From a checkpoint of a small image classifier: norm rmsnorm, 195000 training examples.
Rows from block 9 of a small image classifier, named by matrix and row number. Rows with one number belong to one neuron. Each number is 128 + 24 x the weight over its row's rms, rounded and kept within 0 to 255. All counts start at 0. Numbers have three digits each.
After each neuron's rows are labels from the 100 images, of 14976, where the neuron reaches its highest value: "responds to" is what is common among them. Only what is clearly more common there than usual is listed. The data: made-up ball-and-stick molecule models.
# fc1: MLP up (model.blocks.9.mlp.fc1.weight, 768x256), inputs 0-85
# fc2: MLP down (model.blocks.9.mlp.fc2.weight, 256x768, transposed), outputs 0-85

fc1.25:147105136131160163137065095114086127110095124106104142138118133167111124104151147169145135122158105134149121149148089115166149172134159113129130115086103157126159134119152132093144146131129106158128125129079143129181138141098167127102092111119134115111117108
fc2.25:094164114128113046123168143127115118098113084131120122108155146102168166126143134127157148132097097109137108138152155120094124073083139127184101090136132129139137127162141101094119092137126153120127150119138090190129125138095102117123150134093121088167098161
responds to: branched; space-filling; balls: twelve; balls: eleven

fc1.595:126121155131146091087113099114135154112148140072176100120173131103118094125096151127105161104095104091163144110115114161131121127181135152113108098108108110151148159167125074122116109133171114149119117123131144143138136106122052133155171139139127130124149159
fc2.595:086134133133102110114085123149131115110123130164118149161112099132130124125117119140095092125154131195145172173143161114089150101087108110127168119112175180105163151124145145119095136117123152097096113089147120082086172116122133105088112121095119156120106101
responds to: dark backdrop; balls and sticks; balls: four; balls: three

fc1.92:170099139153117117140133120135098097134113136084110135132163110120092132071139112131128094105127092126153112109163161145108132106127136106094145116100140100112140195148157093110112137122137138153182139143170127116138121185103128120112145116159143103123082136
fc2.92:074143120105124095105072120114137145102139118132188171111105120128140130145142166152112167111135158149131154113132126129150115115118154147156137156182126102120169139138106143162136131138146113141098140108077130131166157129141122128145139144056138123150128119
responds to: branched; small balls on sticks; balls: nine

fc1.388:148128149151110163101136123111156128174106117156170123119084069132090132104086153114146131113116111157143099140144147140158187077102154116111135111137127146147128095080146094076165134118166092119110127121133119091170146104124140122150132113127120108095136099
fc2.388:103133133108136133175134115113090140140145162095098132121143135130178130141113110123103131121149162094149136132119126110125118191165128159157125156127150123131128117153138169162119121147117180114156158164123094143108141183112113192115125130130116131166147129
responds to: balls and sticks; balls: twelve

fc1.105:100162120144140135189100111130115077116138173125105069139154146101116120128099141116095138142172118161095099124096146141091125127154127076112098123164107150115124115153114129110156153159081144135111148098130142129104138118115122072099074134135129107117125113
fc2.105:188102147131131152104150112111134134120126101150128160093132094098137166137136102162190104174107147116108118093144113099167112129076158145103135139087103077103103126115134137126117093126168111132134115133139117131117117119144120168167155125093146110157119110
responds to: dark backdrop; small balls on sticks; balls: six; balls: seven

fc1.121:170098092079100086090119119125160166158119100135119138157100112127093125123135151103143147112158148138146114156134121099113064111108143134151163052161120163185131161154152111096138117119141110137134150134123132117165087137174081092172136137118115115108085135
fc2.121:084150150151119143123129144137140112096175133156119136112149107131142102114110164168152121141102111148153121111126113128126193202119118166137094177118136081127089130152057118168140107136140145131113133115136112129099153106083147141130098145124149124147194122
responds to: space-filling; balls: eleven; balls: twelve

fc1.494:133126115159133134102148108142091107112143107121143101127120156113156137148112107139113129143116151168087110197108162154102059130091125105176095153103136127113110125140183123131093141118071163121118120138118142100106124118134109138167152109162114150154112149
fc2.494:147124132123136135113107114123174155153101146123116150091114112107121134116127124093134137116114109128178101084123116133178208137171149144092139096147109155164145110126083141111164136150147113111090139114126120132126130133097146164086125120118126116139151116
responds to: dark backdrop; small balls on sticks; balls: five

fc1.728:103086143146100139129109158129177136180117116125146168121152131136126131099126132116133126135120156172123120124132150101139147099160146094136133136149162124132143134119145127104171126126127134146093132127107128092089140145104154092136085123122097082176148125
fc2.728:165137119132118127144139101088083128093108146125099107134108091086135077136061108147119105087149135108136143135112110149128130153152124157115165098092121144146125107118168143119099153108088151135131106136118116139157149142204109175129154134156140134100128141
responds to: balls and sticks; branched; dark backdrop; balls: twelve

fc1.172:124161149141149125121148093121131102127127111165182152097137126126103140132045069128119100115129112144128069099090121171104109111109099124101125116164129134127172128136130126112107164150117097129140175117097145085119127124146125154142120113164137153101155181
fc2.172:133124144116158117113131138116105131162113095136141158148139163122175151165160115154111115088143108126109134148176134133170121090170147132025113159113162110093132129094136065133107118178141112128138113122148137130102113122091117109112136162171136138113168116
responds to: dark backdrop

fc1.300:138141150069102117081133128123101153142124118154113193146111155143101144165109159159124109148094109137156152081137148128103129117137136093110134100058143148158177160130147145139119156129150135136108136151109116134165116164138125131119118130146156142169096110
fc2.300:121152133188122115168103148134132103107127139142158093125129095107147100109133092130160124101149111147119135143112108114137125118107095144186125165190129112116107128113111096122138108112125104137161116100113123112138111077133112157150119103128110148126152125
responds to: space-filling

fc1.704:156138141126142129152121116116115119124170151166143096126099088126101110142129142103091125148120123124123125125128151165111138149097122121129140067152142094085112159090088161162130161128167173119101097174111152067103107155108097159091160114099131133130144101
fc2.704:123086140161130125125081121114160134117143140145181132119108149144120143119104152167128111106127128144131126109139050105123119126147152099113130158114093139141120143167126111098082117118168147107135134149127151138122125123155137124133100131066137143151115122
responds to: balls and sticks

fc1.717:156135121108112148148091137152151128125136119093144081166106154136156133112139137164154065118147138102108164132109140185122155148138081124115104133109127140097077136110137132155144140129096119165141124126161180127119116147127144154170087130095137161133125109
fc2.717:129125112154193128089159139124092140098130137151119167131137131155104154140126131109115149107175081109122123120156123090147151138124153106097128116160162121111142126122137102051094132109090160098137116156109117147144142061132149102102122125131113132127102158
responds to: dark backdrop; balls and sticks; balls: six; balls: five

fc1.214:114121123123148091113158202134114137155122102129165215103070137104098140146122153133132172158086133145085158171146158139106137116181144156121106147145133143144159140123138112095110101131145107114100152155137136096128138166143104129133141133107117146079122105
fc2.214:147137141158095171131169112133146089124147144089120067104203137142123146119101110127127101087095164139133120116074117144121100112110125123103121167094109151134090099101145106159106147095110131136140115131160126168120112133098152119119129154121127129137085134
responds to: balls and sticks